config.yaml
arch: "swin"
color_jitter: 0.1
mlp_ratio: 6
layer_scale_init: 0.01
widths: [64, 128, 256]
grad_clip: 1.0
batch_size: 64
lr_schedule: "cosine"
Rows from block 6, named by matrix and row number. Rows with one number belong to one attention dimension. Each number is 128 + 24 x the weight over the matrix's rms, rounded and kept within 0 to 255. All counts start at 0. Numbers have three digits each.
# v: window attention value (model.blocks.6.attn.v.weight, 128x128), inputs 0-127
# proj: window attention output (model.blocks.6.attn.proj.weight, 128x128, transposed), outputs 0-127
v.61:102165123201140135081159103114136150126135172167103088114127090129170097084093088104151138112165117108126094111116109137135169134111103061126102109134125136154131151131105143134122106126089111148119162107121126137137127148137095107178121161129156140132136119117119089133121085125102158128143075144122100135155129119141083170137141129116112101145155170119115146145167132143148143147108
v.62:146116126152144117130127160135110143116091163106103164057116171203123100168120086193103125096183171147110171104129171135148177117137123079124126191131127136140137081145092107146109186146169110103149138114109111143139169109128097129122099100134129131141127135130108098139113162154156131093136111112122143075085077180066114115126145113139117164157125153137153134107181085150155064116111
v.63:111098089093128109136103148126088126137079118102154144136153124152091180193132109170103141141115178164144156146132147125134105130138129103144090153108092134109171129149105153176083130120156129149119101123139098158124139132154134094129120117153108105149143164150103171123137151161113138114124144118128137118152063092107157110111133133094145111115128103126136130109117109143123124124132
v.64:137152117114145107144084142136126126142094109067108126130127147103081129143114133147111078129157154153182154122135138106151165100115165167143159125144131161160126109126101146147097105094183128073085149141142135153128117133132095084108162115117085130141089140133116112181140102156157147172104147136075146130108108156118146107103141135094144115128136139152152103152101136120130101142183
v.65:130108127159125116143159130128127139115146143189141134117118155158147102111133111136151115093118118105099138128078121139131088164114113079104119129092141102103118143151170119105160177145125093182157110126098114127123158102106145192182136149136168097116134136145137133091111127129144114114143104119162106101130107128123104107174121132107132126123141106087096143108160128137134162118106
v.66:134126151107130160141137095135137086144157124103107137135138113114159143121136149074119189173085102133092103145151128127111120120150126161128123124159129136134128110091106114112130122152074158145133133133129129089127101141147139119068118090128146162144147105113135147135121143105092115111120147122141141152129184104150147123122130114178111155150133147177129098129139137115107117115081
v.67:132093170125113149115141123140126121142168099146146166098149125145144111138141157145131146146117107085117126109166138136094120151146138155128124151135110128108087100130129109107164162134122157120146106122147151149117137123131147163054103100128143141143143127103115115101137165108080103120122141113132147101108173137131146124125118101164113154145094091129120134109130163131151129108098
v.68:142165112143161104125102133130117147123126142099066098107095169112140084099127089101132061108168146141155148116111147121170188129103135136122132127139166139159112124126116114131132121139158110088126159142112119146139119125129086097133157140123097136109109128134139099166140096138174136153136121142099133122112101187127118120118138139115135099127143169134135122128147112116127097147150
v.69:112105122132099128133157125131138131120126123180183155118151109183130157151132137180142170118088115128098128115113098143100056144145113068120116138089100110093138143153161151128144168129118115196148099113115125124109163114106165189173101129130150099120166141128121161085117158121119114107134115118183100101144135099104119124155114141118129136129116082092106154127116132151126164101125
v.70:107124140119114124112089157127120128136104076120163137100137132125071133184127167188126105133160120109183145101177125120107153123129160148141125150129115161136134116140114150120128102083178161077120127131140155190124151114121104120091117134117084120135098138119114083150166135124127125140109154115107147112111153151114166121126120111128135119133107081113167118137068145138150125137163
v.71:129103149146132135095137117137104128125182117155132122106123113117150092115170135114174121172149096085106138123183163152118121167128099164120059166133128136104082122137145071091162124138098165072197122120173143155132114100107155150089090126128158135113142115101132101088148158074088096141152133120122149122117154138160114183132113117165112135115073127124132148091111130107143134124086
v.72:132107153107126151140121116133118091153158102112130148113139143119144132158150152126129156183101092125114120124170130131095121148148135165142110137142128143129123111105103121107151135150097179115147123135138136133126121116130145125052099089122130144139131108110130136126131154105096097110121163106137157122116182125130156123132117111159116161141119106156134086117125136118117121104088
v.73:126147133118125147103124107116125111118144121100090096125130107130156136126137124069129181166115118140115101133166126133125150116152111148133105126155133135153128127096105126120109102151077165125137150135117132102136105156151109082082105120117128168125157103108141123152148128103100119115134135134140121151129177116146145150101133114189113121143128163171142116127126108114114104134113
v.74:129118128144131130099130109141110135123187119163127132101121120129178102111178116121178123161129096095098149111165158157117114171124096143113064151122129132095084131141151082110169135164094160088205118119163136154129119103095165164112096122134148130098165116099134126079138162075109089139161128125141134103127152143148107187132102121160116135108071118116117148099117121107124129118100
v.75:149119129127145107158111150139125138152109130108126160122126183126099103139112125173107066102154146126159159112095134112143150130112165128130167122119135138137123106145113133137138156111196093110097128134118125156130141107129111138133157123128115106141085153148114121148120110175165142145111137119094145109110082174102131079134136136075144135130148108115126108137141152137140120125146
v.76:122098153123111145120131126137118110139151098141161151110149110135121130158150159156143165169120098100116127117182129142089092145153124157140093150128107136109112116130134122103144131123107172106150111120157148155119133109121157147072088108122143133138140120105119121107139168102078103119129151110135147118118173116130140145137114108155115154130090091132130124111104139129138138105095
v.77:109163073133136092100082140154106163129116104131131146090105146137144121138170090199169076135162130157152182084148152148137141160118117094130083156107126148106120128159134120144155122134163146059194126120150122195123132092074138144168119133135077106085149131112124119105143168104177112163153132129143129084115116182096106182117108146127143110105061114089141155111090090126111104119178
v.78:142173101141164106128094123131120143122124138086066092115096158097148097093136082087140063122159151151148149124115157121173178127097129152125128113138164141158111135123115117143122109151145118078126160141136118142139103133123101092135162137125098135111119127129141118164135091128181133165139124149097134122118099169134113145112136138109135103113132174140132120132139102105115093147158
v.79:130140109141133096137115155111116143114085134125132099135115149133075125142107116149122087091165149138166143130105114120154142117111135105128140122109141132152148144145135149127102118102171095127100145136104118141137151113128091108177148164115115101124093145157131107161139092163167150135128123129108113132129085142109122100145140137074146100119162128106140122139115119141139138144161
v.80:134140152108137151127118107129131099141146115083094116134134113101133138124128155078115167169117112133131109138170126122120151099146135185138127120173129148155123107087095119118115095132097164106110150136141138104132096157155112081051122099115117171140127104109133121161147124112094126127118153130110147160119185122147154127104135119169114140142136157182148098140119137109116107131110
v.81:133123108149132093127120159134117158123114124153145138108114164142102092130127115187141056081173147109155171106102140129145138151102141099116133141095131129114110132169153123127147154110189094108135117125125129173125152098100120165176147155132120088116107158145118107119130122146169131151132114126113123093116079176108110117147121142080147108112122099076126153122120134139150136133165
v.82:119132111133124119155161119132152129125110162156142136160130120138129152100097129132115148082095143147110128142053102119142094109122127072115177112109122100118151140138156146159122155123129073213096117126095107073117140148129134162197153137142140109133130142155125159118089120161144151117121098134148093133154091107117114092140139161094139122132170132115100143149156137145122144126145
v.83:121144108152156097127121133166113154137154115165119157085098171125165075089147108171160054091161117104139191091100158138145145172091135101102107153110145134098090108160155085116185159136171109098176117128132123176124132087084133190148156137151102105101124146133129099102127152114166119149144116125128133082111113200119105129144114139120139114115100118087125157097137131131141124123131
v.84:120144095142135092131114151127122156118103133144143111133113138129103121120117107163137067087155152132158156122095130123151132133097135095118136124099134130125132151159151142150122124107177090129115127130123124149130142115110123135196155160133110090114113153152126123126130106151178148154131112136116114115138070146118113124139127157069148100104136115089125148134111123133137138146178
v.85:120127103143124095132119159119114150118094131155155119122113149145092120146121113182135085090156141132154152115100118129139120142108130078122127133091134127121144151159154145130134137103173096138129122129107120152128160102107117141195137167130119085112110147155128116122131118153168138130134115123134114111131081145102113111159128145077149104115139098079129141127114117148141145133164
v.86:138117155129122156115158089134137111127179137135120135135145091137177127104144133071143183162085108114077103138145134138111105132148106151119113133141117124114101121113131102117142143172066144154159125121143134091122108142135160148092107102131164154130174115102132151104117145090082104117135123130149124136140164104154123156118123123171104148133114138157107135118138140118120131107083
v.87:093128110118102113080112138145127143119125092161166141092145090170129149154141142199151146135131119125148149090161114144102103131148124093132098151108097139107124130151144147147141120110136152110159118116134152169111149113099145152146093134121086119098170133107115128101153175099118116132137126125161113093125159144103136169116109149149130112113079086097137173127063125146121133119171
v.88:139157118123141130113107129101125128115106149076073081148113131109135128123117098067117123140145152160141102145135125120157182104131123147142128103150152136169153142100089136138088088142109131106110161142112119110149102150154090051132136140113114155124120110134146123172139086139145142126131127142111123164135121128139125138107143123138125111124158179162144104140139092116107102148140
v.89:118146097151134100116128145130127168110113145160131112128109130128119112102121099152143080081162150128146150120089132131155132134102121092117130124106134116117124148158160128146124125107161091124128126121126125147127138127108126146201148168137119105105123145144126114116127115139163147151142098143122110117133076145123098146132129150096145097105124133088123169126129115133140136151168
v.90:141122130154143128096174129133135169103156173165105121141113105124140094063124109099134124101164149105110125148103148136155122126118103125111126139132129088102095127147167082127125133111111090118142117109147124113133119150131138145162131153139178141112131128128125108095122134125096143142144088150111123144120093126150081173115137126143126122117109172114111197112171125116152132152120
v.91:135152101131145099126084157126118156124092127094109119123112164120087115141125101161124054113185161147180158111126144119161170117111147137138146130124138146146124125147117133153108107104187119054113144130133126175136132121117095096151146143121092118117094143134119105158144108155173143170126132140085137114106078171106125135107138130095148103117117138117142128138115114123133104146187
v.92:130115122161139114123145123154123146126172129183136145092112154140166085092158111151173084114136112094104160112106154147133105177108113106103093147100139118092084127158169087111177166149130112119186111121141127161121137092086163201155126136138148105106142136124131123082124149097140105145151114128141126087120113158133099150153110142120126127109094112087104158094140133120134145115109
v.93:139108116148133109126135145141124158130135140165154158119119150148135093125137103181143072097152140108126158105096148135136116162105130097117129143093127115093106130169157111136161164130163096117155104117135124164123147094099152185181133144146144090119126153138117130090109141140156121138139109123126130086121065162108098137143117138088139131110106097079106158108144138139143139116137
v.94:130149126140156127098132116147125149121173141139089110114106110085170095057148109083156100133162127109120144135138168137152152136111108165117097135152141126114080117127144076124137098132111138063160136119170139147133092136115145131111135134138126154104134114110132097111136136082115133161146111151106148143117137147170104197102126125167119112109086183136133171103131118098133111158113
v.95:118101134115100135145138124140140110140118111143189169134165105158097169170129164192124178141091121132115127119137107131091062120157135113139145134108087131104131123143144155136128153111130134155119104114143138128108150117114164172131108108123146108143146142118106165104113162129104117123114139115146122110131142101101138124135120136113130149132106078116115131141098155146130154094135
v.96:126144122139146132124145170149133156149129132135134137118125137136092104108102129165111122112169104108165140103132114119128121128146142128149145133136136121136126100130185105111106124094153105109095134130137122177112132137123114138100120122116099124102075125146122078154155146152120167131121136111093147153103143148117142123122141148117151126144155147128127149139145132138159138152100
v.97:127149121118144121104154135138139161159128130124119144155141087149136107088083117108077128124124143134133125113086133115145123132173154115163143123133122154144129104126127107123095130098143078142090132139130118130116099135164123131145133124138116125134081142168117106148136117154134186118112145118119138183112123124139145111114142153144156155143173160119133173104136142176146145143075
v.98:125118130127109117135103098108111103097124131122125118137134132130151160166160122106158138141096144152101125153132135138130138121113105117102113125119120129120136151129087150151142131164106157138163128120109135082147140116125131121158134134131160133142182133097133173105104122112140081124138109138161102098154107108126109143129120101129097120115096112130120097134112119113094113112158
v.99:120146125124133130120162148141142159154122116142130134138138095141114100081085137129088122109129128119143123111098123117131106134156154133153145133136125138141115110126158116106100132078155082147087125140146125148101111139150133135116129122130103124133078133162122087152152120140122184133112147128113144174110145127146151095126134157134160139147164150113133173107126140161170154145092
v.100:123146119129137126115153160140139161150119127134126140141141104142106106096088128133089121111146129124159129111107123117136119126162153125159147133136123142145121104128150112114094130084152088134087134136137126150111120139147115133124129119129106127124077136156119081155146126154125181127114140120104144174103134134133147109117139151134154137151165153114132166114136136164163144147091
v.101:128112132146109132153103126121113097095129123138135109101112165113122143163171140141179127127135112118123128150170123140110138129076101136085111133126139104113120154128131148130164125156116176120166125119121138122146156118093130123115129137121147130126174111090142141104117140100132071133145108140143119071139131130133109136145112093112095103120078103133123082142125116081124104120175
v.102:129113126147116128137099141119111111096129130129134107111119173122115142174167124145172126127153114119140130144179127138115158125093104122096115131123141108120121145130124140133155118162114176104160136119098133124160164115101103117130125144119158130116164116095138138107116144118141075125143104123134113074131116136120109149130118091116091102125089112133122085143138116095118101127161
v.103:131110138159117144155119157120122131095125119153150094100116186110086118151161152169177114109176093087166126139192108135106128130084106160100123140132151087123106143131182132099150123136134172101142129120126131159137168121084114125078122139110133126108138101097147103124143145111118088138140112130100128083130147142133115120143113099091099096123096114130116087150145119080159129134146
v.104:124142130102132124122157105131143133155130124127121151147140074138150124087094132104087131136081145145100125112073135122142096132164147131153138127131107151131138117127122122130101145100139080163105116138156124113097090140160161140133125103142100128145104143157117136143139106129117174132117149140132137180136135115138146109125134169145156156125164142123128173109107138154128155123102
v.105:121149125115144124111157127136141163161122126122125144155142088144132110083083122116079128122113145138129123106078136116144107130171154121166147129131121149141132104129136111123093133092148073141089126140147117133099097140165133133131129119136103122140083145168117110153140114147124187126111149122116134183122129121132150110116146163136163150139173156122132176110126142172148153135088
v.106:121148125115150128116154123140140153167124124120126142142131090137132112080087125121083127122125137131131127109085133114140113133155154125159139124134128149140139105125140111119100124089148081140089126140149115145101095140157136132123131122135099122134084140170119106156142115142123184128111153119118143181118138128136152107124142165136167145137170152125143170113125141169143149137087
v.107:124146124116147126110155130137144160160126129124127140149136095141130107087088122119084128125123142131128124106087136117143117129168153122166141130133123145140136105129137109120095129099142079136093128139140115135105100139160128132132125122136104122136083144166117109152140116146122181124113147120113135179124128128128148114118143161135162149137176154124138172113130140167142150137088
v.108:111117127152090120150113148112115112081111117151140102127141149140095146174158148143174130111123121136150128147162113138112110124104104131089130141124116105117099154136144163130144142129131159140154125118121148108135171125099128124124132134115155135124168121079134129108130140113127086144141101153136107085137132107132109126133112104110091092132077103116097097147103114087153127128190
v.109:123149123122139123108161141137143165155121126132126141153148089148122106087080125121080126116125141131141122108086129116142111127176155122165149130133116146145125104130140113118092134085149074144086130139138123133105108138159125134135127122133110126136078144163116098151143120153126187129110145124111135185115131122137147107114143158137158147147173157114129178109130142171158153141085
v.110:123148121121136123108159143136145164152123128135123141158149087152125104089081124115081125116121142132143123111086127118142111128177153120165147131132115146142121106130139113118090136086146074146088130138137123129108108138160125134139130121135114125136079146163114100150142121151129186124112142124114135183115128122140144106115141157140152148146171157112125176106131140170159154145083
v.111:133144118105150126102147119138146153165131138113118151154136089135147116092088113106075132136119144137120122113086138117146127130171154114169138116131120156137147104124110107132098122110130085136095128138132116126119089139166128130149127122143114126134092143168116126142128115150131181118114146117126139180120120131127145126112141156150158158136173155125140169110138141174119144133079
v.112:117148126111147123113154118135137158164120128115128143154137084144133121090085122114079134128111147145121125108077138116145109129168153119166140127132119151140144105130131113126092128094145077141093127137151116133099094141165138129135127121136102122138087148167115117154137113145119184126112151122122133184126129119125152116118143164138167147132171152127138174113119139172135153131092
proj.61:168054124078108126179087172125129134127119091091164153128140165127084142161084157152088094130127164142117148151131124129128083127155166173128124165129115138128107151127158097122153160143154141109154129126135130128105116082115177132090135104131128129128125124156126178096127182138183124097078168129145162110116116139128161091127130136125156160109114084122111115146117122139121135129122
proj.62:094150149099101130143123125124127164129158063171149085186138078131129157091139169086151128128128081130162086162129128113130086130101147167135150072129097165125112053130164168106143047109099167149094129127164184109113087178132198120114138143129133130131168126125128147090148098081101130166097155130140129163153170076195155170140129150153122115099123133113147120118097146085152176125176
proj.63:156158174136120126104170100133130145131178116156075101124088091127157101076149170095153113124130086142144100101119130119127135117134133156141162105127175110131091126128146112082157115139094115129129124129105152093131133154117121147106129121128130127129097129102128090148128109102117130130131151130121145140094206154131143142147125131177100141146139166126101133121128149105139106128132
proj.64:140112105136100131117185126126133138131158135209104160134141126131176147124116120121127159137130109117108129116128130142123085146128112119127093124128127157131113076127149118124150148147102116164154130128112123139154172164111157177138127117128126130127150131128129155057137132109103124074156118129164141122125159082133099150132127105177113148146098116083158170161183107098121136129091
proj.65:133134144108115127123097133131124136127110131066152114122148090129100124128132161103116155137124114140139100150158129143131170105149110165158164119130110124125147154129095128121092088126134184091107124129145140100098074107163105067096128125128128128129157122096130119180123129133114134143104140127109129144121132154139145134088127122141123130126135160169123085106100146143112090127155
proj.66:113131115137155127100109132127126087126127122138142121123104142125110131160121103178151073124128161123136170088113131107126126141120142090120116141129131130129126130129151141156129146108148074110130128129134127174126169127108120146173127156128127127133097126158131124128150117139137128168154132124111104117142088136099140160149127154074163090088115082097097183126095126144121149126147
proj.67:090163111127158127136082114130128113128105170090124092131092133127131137148111086117151111142126130152125142143119129131123123131108096104114099123130153116131189113124119152148093117128130096140127129132109129118121134126123097099188128144128126128128107126125127120141146081123149126173161121128117098142164105132121110158162133146084120117101154127152096130084096104120074128126152
proj.68:125081127119091127138155152124132167129121104181158171149160107129125163136141169138102189124131109111128127146122132133126075122136141134138130111132084167125133086128164131142141129100126159153108126132148126125123144147117163161116129134127126127133165126149132170091122158136112127069107133131171139118126135076132114111109130100156137158122105110101163117139152137141148155129107
proj.69:139155155118150127131105125128122112126123157062125075112110125128108099107123133093132101125126131140126100145157122132128192119125104158143160128129154100127137173127088110095096088127130150083121128126128132097134067102164085064103127132128129129130100129094126087174125106126128137173133119123069153157113124172151151130119128125126106123138157178186102103124120132113119096124148
proj.70:130161106142118128160164106127132149131139213143096129136137134134192129096097076107137155133127132143084111151118128159122090127106077099118102108125127138133154103126128131130132147154098094171145129130102119097159122156102152148162129093129128134126151133098131157065110103114139130128161068132131116124152135116137078138141134125130067154169145169151164152115192101077106112129116
proj.71:074168122121146128172076146128122124128066136077166122137108148129112141136146115139101148099128152161134128147096133095129135106103159087114167102126135136131198132129111190163118137117152103186066128128090133078098133127150094092163125155125126127126111125130129134168109103166196123138116104134144069111162098141087130059144127141087111129118184123168134094054105130132122129128174
proj.72:087162122134146124117109127130125099123128157132147115118109124129118143145114100147159103118130144132119159115120130112123129115104113080109119132132115132128152128126152148153107133100153066144124127130113138137120156143123103137176129147126122129128122125128127124113154097134141132191173093125108100124155097135109130161146131145087125096107136106130111183100101126118110138127161
proj.73:109106142139159124140122138129125118125109121157160154133109157129107124138127127181129087103127161115131162118093132118129103137106166088112121142128115135129122143125158129161152152096153090130118128132151119158139152127096154172149128155127134126128087126174129128097118152147149129141124111127124137107141079124107133111157127144077165112097125080104118149122117136153159170125133
proj.74:073149152119144127167089155127123128128069133081175101131108138132090139136153144126105147094126139161138121160112130102127146104109145107130178113128133130128179139126113172139109125091156117170061128131100135071096121121163084076137127167124128126124102125132124112171114117163170128144125102130118107124150093135102144053142129130099111121119185129180120091078105136135140138126161
proj.75:137132110119085127107152114127132144130160131156103117131150091129162159125110131089143177153131086131119115136163126145122108125140081153138098111131117146127133072131138128114113109149100158134153130130121139122122136157127129132124129104129120131129185124098128151104153110092085130104147136128150124144128185094151106188106133101186105146144096148117147143146149110100089109131116
proj.76:093180118130159127139098117131123105128111171091136102124097145129136128131114086122143097120126150150116137135118128114126150124093117089107126123127148117133167142125111150141109130137136082157122128130095133105131129127136095108175127143127125129129103128113124117131134086131169128178152096130109103127159102148117125128158130150090108113120164129164107139087109114103098123126166
proj.77:108128175119126128176165152121126158125101142129160097138132125135117140092157169083094174084128111138113094179130119102123124092096134147137179098125116134127140108128132151106115112092130129185060133128100145043130109134173100094097127154126127125127116132120122128135115113145147135108133087129103149142137126103150131049131133094141070157152187161184156091117167141096168148127119
proj.78:116076139119091126134159161126131159127123094194167175150154118130114157142151176144097186117130109115138131138115130122128086123141151129135142121132093168125119096131159131136150143089136149169105126130131126120120160147134154157111124144124128126128151127151129154091122169149106127063118128129170148113119133079121124083114127102164134148123115101101157119145152143140164164131103
proj.79:160114122120088127129163121126131157133149130149115164133170110128155123105116144115113170135129110116113100133144129155129122123142121154138133119127099148123107127130120110115146120152108178124149126127143131124136097141123165152088130091129128129127179129102131152088106158112106130090101126130151154117108166121153117133085127110185112155162096154121168119150174136114137103128114
proj.80:110118102142140128118130129124129107127125127168132149132115149126134135153115092178139092124128160119120167100100131118127097150114148078111095146128126138129127116128159138160145159120138073138146126129132114179142179136092149180176129144128128128130106129167128140090132134136141125133143119127141115106141089114106122147154128147091159108106107083084119182138124114140133156127126
proj.81:134133135117095129148140123128129160129120147107124120136157100130148143109132148075111197136128088142121080168154127148126126109138095168149141100128124138128151106129104135108110099145103184146115129130121136077119094134156123088095127107128126128125170127088127140135118122117111128093117126129142135142125171109151112117100130097180083164161135176166161080121157123108116104130115
proj.82:185101130121125130094129127126124115125151102096093104105142103124115106128129148110127108156131121114143101113169124140131162144164120190160128145129151100128085149129102087082111097146115176045162129123166127165131100094138120099085128113130125128132127127118127103176139135108090130121107187125111164152076152146155152168103122119155151129140093157113114121174114126149120104126105
proj.83:114118145113099131153135145119128164127088148079156096142155087129112162130152165082093216125128104153119083180152128117124107093138100164166163085131113142127177085127121174121080092114109159159066127130123149055099112127170107056119123139128116126131169122109128156177126096141131128100119134130129103152139126093142115104112134102138088166138153171174158073100130134122110123132132
proj.84:155114140122094127139161129125129159131130128125117144127161113128138124106136160093101189131129100130121087149146126146127130114154113170151150119128126135128117130127102113094127119145108179134129128127126126092123101131150133115075127104128127128125157131099128131135108148125104129080110133129139152134098170119144121104093126099194099157172123172148157090143166131117138103130104
proj.85:153133141118099127141152122127127154128135145110125134124166104128139122093130155088111177129128101128115083157153124146130142104140109169146156109125107133127121142129104115101117103148111181122125128128133138089125077128149135110078130099128127130127169130086128135130106135116115132110109123129125147137112165133159126121086127107177090158170129183161162093129161140110129098130121
proj.86:092131126128164129123078148132125092126096110098154105117083160124087125164131120166133071126124157136148156113109133106130146146119157102124130143129160124130156145128127140148122132092158105112102129125125120155116147109130095107162125175125130126129067128155131099165143124152150124164134142126112115124135087146095157114163126149073169090088142090129078134105073119147120144126157
proj.87:120151157136155129187144130123122130131092174091130084132104153130120105093123117100111128104124140152103096172131121127128139125087115134130154123126149104133152141124104123100109120117125112146098131126119113065158091118146103091110127138130130130128070133114124099132100105138162134144140088128077162150136108128152127075156131117108080146161185179187133100121165115093158133122117
proj.88:131093131136119123129152139129129141127140088193147181136140146123122134131133147168127125113128128100134150115101131127130095135124167108111122140127092148123087123130176113147176158108142127139135128131150120160138153142097175201111129129125135128125135130165128148078116180133127128102106123130157144101126126106119136112124125126130163123119102085083145143147145145146177159131110
proj.89:149106146120107130149145132127130162131114113111123137137152117128130125107148163094090173127127110131132092159138125139131131121146132170144148118125128123127123131126102118101129119149112180135116127128133123088126099116150134102080125113130131127127142130119127133152104147131128126073089143131144146135109152117147125079105125106167112162155138161150151065138150135133146117129108
proj.90:124115122118137131147086122128130139132091075096124127149121131124128131134160129119092129130129130140161119134108127115134137142137172148127126122125155109126143120130097144140131116164128166135113125126133116126112114100137132095124126131134130122132108129162129130193110126128171118080066185131171107128140132129131134075138121137113161146110140124117123053117097129175134134128112
proj.91:134113134123091129144179128126135170132142119194118149146152113133169148101137154095110188121130094123124111152130125141123094129119125143124119112126113158127117079132139126113150133136109151185125129130117131094141140160132154152104128111126129126125162131122126153077119143111117129062130110131170148127133175084152102096124128096185094164154133138117172116147185123102151139132089
proj.92:104139146106119127151096146125123139127088131065159098133133105130100142135146158094100181121126114156138101164144129117127152103133116148152173103130126129127176127127099160124091094111136160142077125128113137067097098117175087053117124147127126127130141124108129126185124111152139127121116127127119111144133125130125139090112129108133107143130160156184130073095111136130114108129156
proj.93:120147143111110130142118127130127144130119125089125093130135106130124145111144158073116175134130088149133092161151124127125150107139103169143150104126137125127153113131101138101099101132119177140100132127110143072105096129170096068101128120127127128124150126090126121172136104117121129120123142128130124151130175121146128109117130107162093146146154171174137075109123126110110110130134
proj.94:102103116134139129163107143124131146129071087119145141156120148129108148161170132150081160112126148144151140134091134097129096135125182106122142120127142129133157100129124172156138157123136111196084129128112112108110167114145121111149123155128127124135107128182129152179113129167176115063095155133172085111152094103095124033157125130093151140108155096111134077105115130169153158132121
proj.95:133173129124145129115122113131125087130145160096094071107097140131149107112102099092149080136126128143120118124154122130127182140108096139125122134126182110134137146127089115093106103149117115107150132125101134121151112123151082085132128124127126131128093131092123085136149087111124131173168115126083142151119140156148141154147127130134098118148147159165101150135128105083096099121144
proj.96:125124111114108128134117135133125162135137172122112133109146113131177146133095123110128144151123121128112143151137127151128142139128109101090094134125120131125117111128108146181144117143082151167165125130100147101164159138144132112152124127127126125132152128119129164104120147107121122108131086130162132083137110113134119123130127110151128152109092121136140100104141140113121094130150
proj.97:147119131147114127145103164124129159127131160143114118096130164125114124159086154154180128133127116106147151138165126172129161134115082138088109132127126152128120106128116140166149119135096185126147129127095149108142185127103115114120128143127127128127128127096126123114124165102122128136170074129137130080133119141127092122152131099118110118125092120132122072097111119099141095130158
proj.98:138126141129141129122147114126129099124122084135156119146112131124100119110162133134118103109129137137128113113116127106127108127128156162162161118129135123129123134132148111069117140117182096100093132129160107159102077113121138137109126122129127129132110135151129111143133099136139134155111185130096131168121151143125148127131130151110137114144165132129124159162109128132133169123106
proj.99:143116126137124126130105152127129156130134177125107131103138151133143113153088134138155139149132116104139141131155131163129165130129094116103100131127136145127139125126104139181143109147075179128156127125080146104153181133115105116139128143128127128123131123101126138116120168120117120105157071130143124076133098139125096131131126098136114131113092127134122087093143128118115082132146
proj.100:141121124129118127140106149129126161132141173130112124096139149129150125147082133135161138147127117109127145143155129167128160139118095121085091133126133148127126112125113137177154116145079171140154128128086146105158177131124120116137126140127128126122136126106130146112121162106119125122151076129148127076141107134129103126145128105131114137109095122142127084090134135105127091130150
proj.101:112130129102147127108156083130130101130123105103142140165125095131141135100167107106077133128129139153106102109091128084128093113147173118173148125127134105126145157128140117100106136123153078124109130126166106148104076136150146145130129110128129128126129128160129136145134094151122126120082181126114129173127135119117165143099123162139154133126161130131128181151136137156105165128101
proj.102:116128131098146126127154080131125119129125104108143140157120095127141152098155116104091127126124140165094112131093127083127087120127167125150139130125127104124131146128147117102120148121161084137118129130180111145106071134144167147119128106125130128127134132157127142133131090134125130137075179127117147170135146110124167137117130164129154134122157125141134167145124133140120168127114
proj.103:094139109088145126117135077133126138134135133077128162151130083134187151096149091085066145157136132151083112125092130072129110123141176081148116126128142095124149161129120135145115126140120094162143127125152119137133089142151157140152129102126130126126151124159126170132133112145117119105061151128147143141131109110119169148088123162163165146105137134145141168140150144140080132134125
proj.104:147124129168113128123101182125129124125124139157114110099133165129101092158113145157164124121130124085175141126160130174127166134129099146120129119132131159131124110129108135138133105130107171104123125128074144114143177122109079108133128156131125127133112127105129102130120165128136130119184089128131103092113114153133082113145128087119100118135105136108111093120135123127137093125132
proj.105:148120126149112126137098173127128155127138164143114118090134160128121111157091149150176127137130112096152150140167127170127165138121083142094110125129127149131119106126107140160143115138095181128146128126081146112153180121104103107132124146128128128130125127094126124114124164114128129129177074130136129082123115149138090117146128093125104125129100126127125077102123124104132086130151
proj.106:139128123153110127134107171126129153129136166143109121098138152129126114157092144146166137138126113102149144130161131165128160131131082128096117125127124146129118111129109143165142117132086172130151129128088151103146184126114104111134127143126128128129127123090125124116123163120123125120177069129136123080120113140130089123135130093128105128130094129124132084097131124107136085131152
proj.107:140125125150113127141102170126127155127136162141110119094134151126122118151095149146166129131128112105150150140164128167129157138118087133092113124128126146129117108127110140163145115131097176136144129130091147107150176124110109108131126144128128126129124127097127122114123162114128128131172073129139131084120118140137092116146128096127107126130097131126130077103123120106138088129150
proj.108:146105135092150127110148086130127108131128116109160142137122116133162116093149107104089109143133145132086103125099128097128122121137176139172127122128154117124149158124129107098114125155153097111117130126132097161129069117133143144133127117130129129131127134169129156138117103134131126113074193130114134155145115146121165133110126154135148139116167130146116173156147149152078150128088
proj.109:152117129140117125143098164124128160129137168141114120091132162128131116155085146146173126140129115102144151143167128174128168139116088136091099130127134150128123109127108136170148114146091186127151128126080145111157180122105111109130127143127127127127128127099130131112122166105125128126167073129141133075132108148132096121149128098125107125120098124136124074100123123104127088129151
proj.110:153115130141119127144099161123125158128134164138116119090128163127126118156085149148174125140130118100140149142167127174131168137114089138089096131127135151128126110126108137169148114149091187125150128125081144110153181125103112110129127143128126127127126126102127131115120166103124128128165078129139131078137110149129095122152130096124112124120098123138117076098121122106128088130151
proj.111:140134134163110130146107171125128147126128141157109114098128159123099127158095155156185126118124118112156155137160125174127155136112078139084116134130115148131106101129122136153146129122109170124143127129103150107134184126109111116119128144129127128131121127097127103121125159105128132142181077129133126093123132131132091118160132097116103116137098124122122079107110112107167100127155
proj.112:149126125156109127136105180126129151126140158151113115091136159126117105151094147154173125131128114093157149136165128171127162138124081145093122123127125151130110107128108138154143118132099171127143127128083146110149175118106101109130125146126128129133124128094124120114121161115131130134185075131132125084119120151139087110143130092124101127138102130119129081106126128105141087127148